config.toml
model = "image captioner"
dataset = "rendered solids tumbling over patterned floors"
train_examples = 195000
image_size = 32
crop_scale_min = 0.8
horizontal_flip = false
tokenizer = "word"
vocab_size = 61
encoder_arch = "repvgg"
encoder_norm = "batchnorm"
encoder_activation = "silu"
encoder_depths = [2, 5, 5]
encoder_kernel_size = 3
encoder_stem = "deep"
encoder_widths = [80, 112, 176]
fusion = "cross_attention"
decoder_width = 256
decoder_layers = 8
decoder_norm = "layernorm"
decoder_norm_position = "post"
decoder_activation = "gelu_tanh"
decoder_mlp_ratio = 2
decoder_head_dim = 16
decoder_fused_qkv = false
decoder_bias = "all"
decoder_qk_norm = false
decoder_parallel_block = false
decoder_inner_norm = false
decoder_drop_path = 0.1
decoder_positions = "learned"
decoder_cross_attention_every = 2
decoder_tie_embeddings = true
init = "kaiming_normal"
residual_init = "scaled_by_depth"
optimizer = "soap"
beta2 = 0.999
lr = 0.0035
beta1 = 0.9
shampoo_beta = 0.95
eps = 1e-08
precondition_frequency = 25
max_precond_dim = 1536
one_sided = false
adamw_lr_other_params = 0.00081
grad_clip = 5.0
steps = 12000
batch_size = 64
epochs = 3.9
lr_schedule = "cosine_restarts"
final_lr_fraction = 0
warmup_steps = 2400
weight_decay = 0.2
adamw_weight_decay_other_params = 0
Rows from block 8 of the image encoder of a small image captioner, named by matrix and row number. Rows with one number belong to one channel. Each number is 128 + 24 x the weight over its row's rms, rounded and kept within 0 to 255. All counts start at 0. Numbers have three digits each.
After each channel's rows are labels from the 100 images, of 14976, where the channel reaches its highest value: "top examples" is what is common among them. Only what is clearly more common there than usual is listed. The data: rendered solids tumbling over patterned floors.
# c3: 3x3 conv (encoder.blocks.8.c3.weight, 176x176x3x3, each kernel summed), inputs 0-58
# c1: pointwise conv (encoder.blocks.8.c1.weight, 176x176x1x1), inputs 0-58

c3.105:082121143107129119130158162136117131111174078128193160139144147133159144116068099144154141116098107172119120178118083112072120122130134162139145125160147151158168116109170133138
c1.105:086085137080096133129134110155112128133150136136142124114126106122123131160127178125119102125145077143133102110129110068134122155099096132130100137187100122115139111123121115168
top examples: count: two

c3.51:134089102145111130138112111145124147136099157114110165153122127119149161149107109133171139116116110110093149117157121130142100120125136128090103137102094077077106067109120148156
c1.51:149094123126113148160118112131144099091127126139171114139113123104183108129096130129174147155123093140086127139103100132155096137119120160120122118128135026138103065097111137130
top examples: purple object; count: four; its colour: purple

c3.150:146106076114136155109105167125123168143150123137110106116109106109147131089098091106152144133122085087127126124127117122128139133104150141111109153118099145127155145159129161144
c1.150:160105112106132101101105149145119123143126112118110101103108123086097115144106109123143096111139116078092124142123130112137085154126128133120115122119115163143137128155137124137
top examples: purple object; orange object; its colour: purple

c3.67:124168147127143135147128111118128136206097131112116118110121115118106119160146149122085128143123132113142106109090110122129146088147083175151131083152160119113122121108149154134
c1.67:128147103114157125119068075100127147136133152152172184115117132186119129126138126126117134097135074118102126131119100153127082147167166119141093130081111092145116096211118121135
top examples: count: two

c3.92:098134188128091144124138113093124174092110107113115154087142153127143140112127086171092140149133127127120140106137107125150070159097117125157116124135127132145112133144123178127
c1.92:132121114083079119111153135136090115107166110137112128109125095107074169115088134136128137150119157151115109097112115131143091188161089117097115126130170122099094140139089115130
top examples: bumpy ball; sphere

c3.64:131114099139167140121126105144135079097134143123133150144113140130155077111130158164130127153114171131138113121144186153151136136112091127138121129106103153156174146106103099127
c1.64:123110112135117104136094110136147072134119133078130128114091125148139118101109146149105108134144117155170098106148134134143140157119080116133132110099151108142145129106102117142
top examples: teal object; count: four; its colour: teal

c3.104:118136179050100151146120123128160149148124120134117151142148198129133140143139118136130075129151128127100142158127137115101109145142135120104121119098134128108152120105107145163
c1.104:113141148151111126144107142118131087149097138120113091106148131092099105135127109146112113136080151111113144100116105125076127116100102124103091123115098130151117136108149142121
top examples: purple object; count: four; black object

c3.29:087158104133107117102094130133121170150079087150113118122138101161120161131124174097163128133134090077087084076150117081185118154117116149141188158093123091120127116136108177098
c1.29:137143086183101101102124125122163192121128104141124118142164110139182123131095103122191075147157109138137115095158106130204171108161116142131169119121123132103128110118145183132
top examples: bumpy ball; largest object: bumpy ball

c3.153:128157162141136149123121107131115108076169107149120114135117119154118069180136123131121149152137161096118196138126143118098155148145104144133132128096169125143173125107125126144
c1.153:160120098140145128130096124153109119129129085137112120125109093130115115160127120094152139138117156161177190113132130118141109153108108116145165117115109139133165088112163140129
top examples: pink object; its colour: pink; green object

c3.45:111124086106138117140108159159141129052133152110108145107193091089094152111144101144131125145114132111156152089097149126097123125116098043160100112093111116107128094123125110152
c1.45:142089142098118093138115129110136118086103136100066183102144114124128121112080120118144130152136097134150134096112141112109137142113133024124130213170147109133113113131122123124
top examples: count: two

c3.125:134116148125104126138134103167132106095149140114140159157148101128140151133133130127135144097163086131135113129170072114118088125129106172149130132096124126139173114169076110167
c1.125:123108129123098161154118081176108116117140101113138119134135087127149170095104121126096154136137096137130176101115090132145110093122127134175096106116134129081133100172087118138
top examples: pink object; purple object; star block; its colour: pink

c3.126:147164125108125138151123187143149134140121110103107107125156095139105124159147157129122157127146143118143089109144096134098133175140105145142137063168143134136090151125107162094
c1.126:147128143123156129157131146122083102136128118098122096115159124115111147170133138107148138115147097118118107122121126100086141166174084155111144125145122130125147109148084123119
top examples: count: one

c3.20:161113153182127117104130124109125141112115126120130123134118122108123123124125160105100095162111129131126091145146132144167103079154147104092125092140119128099174128126146143100
c1.20:149116092164146125113129122112138162111135144136112110177165044110115130104141160100135117146117131157148112120146125164148120118156112151118138099093088118142140143108116118139
top examples: count: four; yellow object; teal object

c3.55:076156111108167140127158143121088124162108143172161135134098121162149130124131122160120135141077115159129134090099104148154107117145163145070108106124123113084106118097090175132
c1.55:122091085142110108150181096173112150154137134139106116125142108154147128090097093133113141142105113124117157122089125142159152084141133103108115092088142147084139104019131161126
top examples: count: one

c3.49:124164121148218108149110158102115133133127154106118107120126137120064148119183184120139121103145139149134139140115140142138145128164130178130166148154133123098156119150129128118
c1.49:132126109150168157121125081111126121156116129099102146116118117140096124149148174143111122134132107110173137119121131143117143107157109197103136155039130099114107131133150130108
top examples: count: one

c3.114:096157181107068105161158138145137147084163154168121119093149152125112174115130131141131116118099132161160141172116163116142157144118128128051138131153143125132110145139155127118
c1.114:125094134083100133144155123141153112098136125145092101146144078127131170142117128186162122152096125125118141171132141101153171144125147134115117121132109091131106141130171136135
top examples: white object; its colour: white; jack; star block

c3.94:160125126189146145086122133154145118099147130103133144179098141124112117180107147100124144185145147110155082108111095116142141115169110123141137125114092133125134144128125111119
c1.94:154152150132116122115111113167129135114141113091131123149116111135125084140113140128146144176131134111140094126095119142149140123124111113135128118119130143130111104097132112115
top examples: purple object; red object; its colour: purple

c3.112:100155126152124117134143090135152142156103180107127112141121135117125162116123166088107143104127128120155132129158159159166152162143153118075063126148145132091138134120156069141
c1.112:131158163108073100133144122138150135122098204135135152149121104149178149121115153109085125134123117146106096183093136127099109132108143163099145124150157128124136111097144115141
top examples: white object; its colour: white; chain link

c3.147:103119145148096126182117110096088145161079121150154156105140092121132136070147097120110142162135197138144147107186098133106119136090146102139126128123114143110159129133130091194
c1.147:123122152109070109133134134110134157139068097130116113076146106143126174121150117125123157126125166114133154140155110133116150129098127131148145132109132134160192097099142118184
top examples: grey object; white object; its colour: grey; its colour: white

c3.68:103126131148140129095142126142077105153151134099105077124094120110135135119092102074141095142123121144140122151145067101125158102095129145135122080128093088106162155121176105075
c1.68:115200137212118141108151127161078120065139160110116110091100179166121123150153130130133094127138105138145145106144166126154140143106159178149127102091116108125132168105127084108
top examples: count: four; yellow object

c3.8:103135075107094136137108106147115120128156155099150121084124096145111137124080129106153103132129140105147161119155115098118148120120130145152155140153134117097120112184139132127
c1.8:112106095140115108110139070123120149102151134129108145136132102124135158174110114104133116102125111086121148153115113130070108152117196152165121191117146121116118139201107111131
top examples: count: one

c3.117:162129124112143135135170144116172126088074136115111120144129091137097128169144123125129096097130120169132128148158103169135154133163141179135096133157130163074128120141102099136
c1.117:121122151128139101106157129108121133142109121152081121088133113117114112173154116126125082124129113133138117134144143111120137122121072168133130105181135119112154115122122134123
top examples: count: two; orange object; its colour: orange

c3.31:123118156088142123090149172099135119129141162078108124112080152084140137149113089119117149101104116159081139112123127146117134081122139094147130105134133159176168152139118180082
c1.31:120052139102148143086132099139140082105185096087128120169114166111134105156113147125125139151053130149163122118120110151088185110115140132138135146154156132122170125142093169098
top examples: teal object; count: four; blue object; its colour: blue

c3.163:132124160108158104149142117092131112116179128116097152097126151121088089185133131092145137147128138125099135100114129149077175101089090155120143088115163162112147072116112143143
c1.163:148132148100173117147187109127128131117136090111110165116126097147095102156164153116133097136130136120086098116155133186121173108107128139125172099089137135103157150112136110183
top examples: grey object; jack; cube frame

c3.127:133153119140149110113160133120131132106121182110106129142108130137113080086117144118174082138132124134116108120164108142126156108105151151123104139071135166154102133123150088126
c1.127:145149115126105096119160104118128119152106162113132113092137117129118120142135124151154091148125108146111126113183130144112140098123127125144167125124085122130138125110113079114
top examples: teal object; count: four

c3.12:106120111144153117129128148123110151109122120094143151129096120155126127152120107158145063129182130094124128059140089156107121115161088140133150114144118087151108119141138111119
c1.12:136102088131177127151105138109135141036143159120160145111110128129108106145163085135119130120109100113138124123126117109107116136116126100129180124162155111122115124154112152126
top examples: count: one; light from the right

c3.162:146125137128088120135169142137118139114105161096115127114130153114132112121128153106171124144138172114167152088102140091161154148123148130135160115141116157089144123109161160128
c1.162:114148136125113058104124099093115109127103151095148083113117111111133109113112162154112104116124142107141151127132112102136120086113108140114146127141123137119177150105146108104
top examples: white object; grey object; its colour: white

c3.65:102144124150159122134106148098125160137129144065170086156126103129140131124133117117112143117124161149117165119121119104089115154174089131151098116173126119128130126137111106103
c1.65:104174137128173113130095155112102168135110126129112123168154095102146138134101122131130112124135110134141131142150107112108136142126096160130125126152134098097098145145112113129
top examples: count: one

c3.14:117125137114072132090129093150154101117126109116163196161122114154127134146113180107145146126109113116132125150123123114123085112143084139114130131115187159132101123155135138118
c1.14:118104117100113122098142094146141105123132045145124157107114140119157144134125119120143141112160136132114090165076105102120091137161147102088117126120191157102099121118125135130
top examples: white object; its colour: white

c3.72:181122115114174115153123077101140171154136140128095094149112122142144143169152123127142166125156104126143089129138088130131114150137174088097130111132121137089092150138108117113
c1.72:123103143132120158132133124081116097149135090146171129120117112122120115144149142111118162109113076103155142160118135115123076113165098148130126132162169092132118145152102126112
top examples: count: one

c3.22:129136123122140165093106142147090126150119098150124167123166124163128121133137102165136138202102127171129150136103135108100124095122108165168081131089157130122125123116133152147
c1.22:147131126116131113119105105137065156123123127116087114106167116151104114106132103190127157155107144161108129161076140100126084094118098150143115117102165138126149085129145124160
top examples: purple object; white object; sphere

c3.84:143167121156080142163171124112125158099149115128112124116127160141115081098142189120153129096157181119138105084111154138121115117108094136122169135118119206113185143132162144103
c1.84:129141125125085132169137114090072115147139123122106151100118140101141101128145145146151139146127150132101106115099147167117158105108116136140150122120091173123153112144131143098
top examples: grey object; its colour: grey; sphere

c3.62:137102122120151121158113121118119116105140097136103170150128105169123137153109115166089116136106129146112092146119114112142142137122189136126151078127166135074170144107135124120
c1.62:103132149099099122169121112136152128113157150146082082115102100126170129138114146164125094143127143122125124096101108091118158104108149144147153089155147109100157136118091121143
top examples: white object; its colour: white

c3.144:093146103122108106139104108088106127126109123152132146144124151132117096083148105136119126126166193170119168064166140133134090123078144129168148130115136089118120087121159100150
c1.144:117117120145099147171127137107141107115104130125125087149159132116135151137144144152105101107137178159124169101165105145138126157090128153151148142101143100145144115142144122154
top examples: grey object; its colour: grey

c3.40:199084140151093159134143094138167104137152116134090137122101141135078120105127183131101111168147159124109106124116161105116089143158098151085110114124086154109088098145128117109
c1.40:168102099119106140111111153172138160106128106082128124135132141115119121136111139125088150166084149136142136161114134114067125159122114118151136076143074120098127097155148120133
top examples: pink object; count: four; sphere

c3.71:170117136127108110114110136121127144182092129134144135128146113132154150118138172120140146104150075088134110151094123129182122120146107136135160120121163097159108083128119155099
c1.71:143089124128131106130127129096167137149089140103126143133118101198116164144166138112115124131122061107113086135099099088145120145135129147129129105100120103133131093111103108151
top examples: white object; its colour: white; bumpy ball; sphere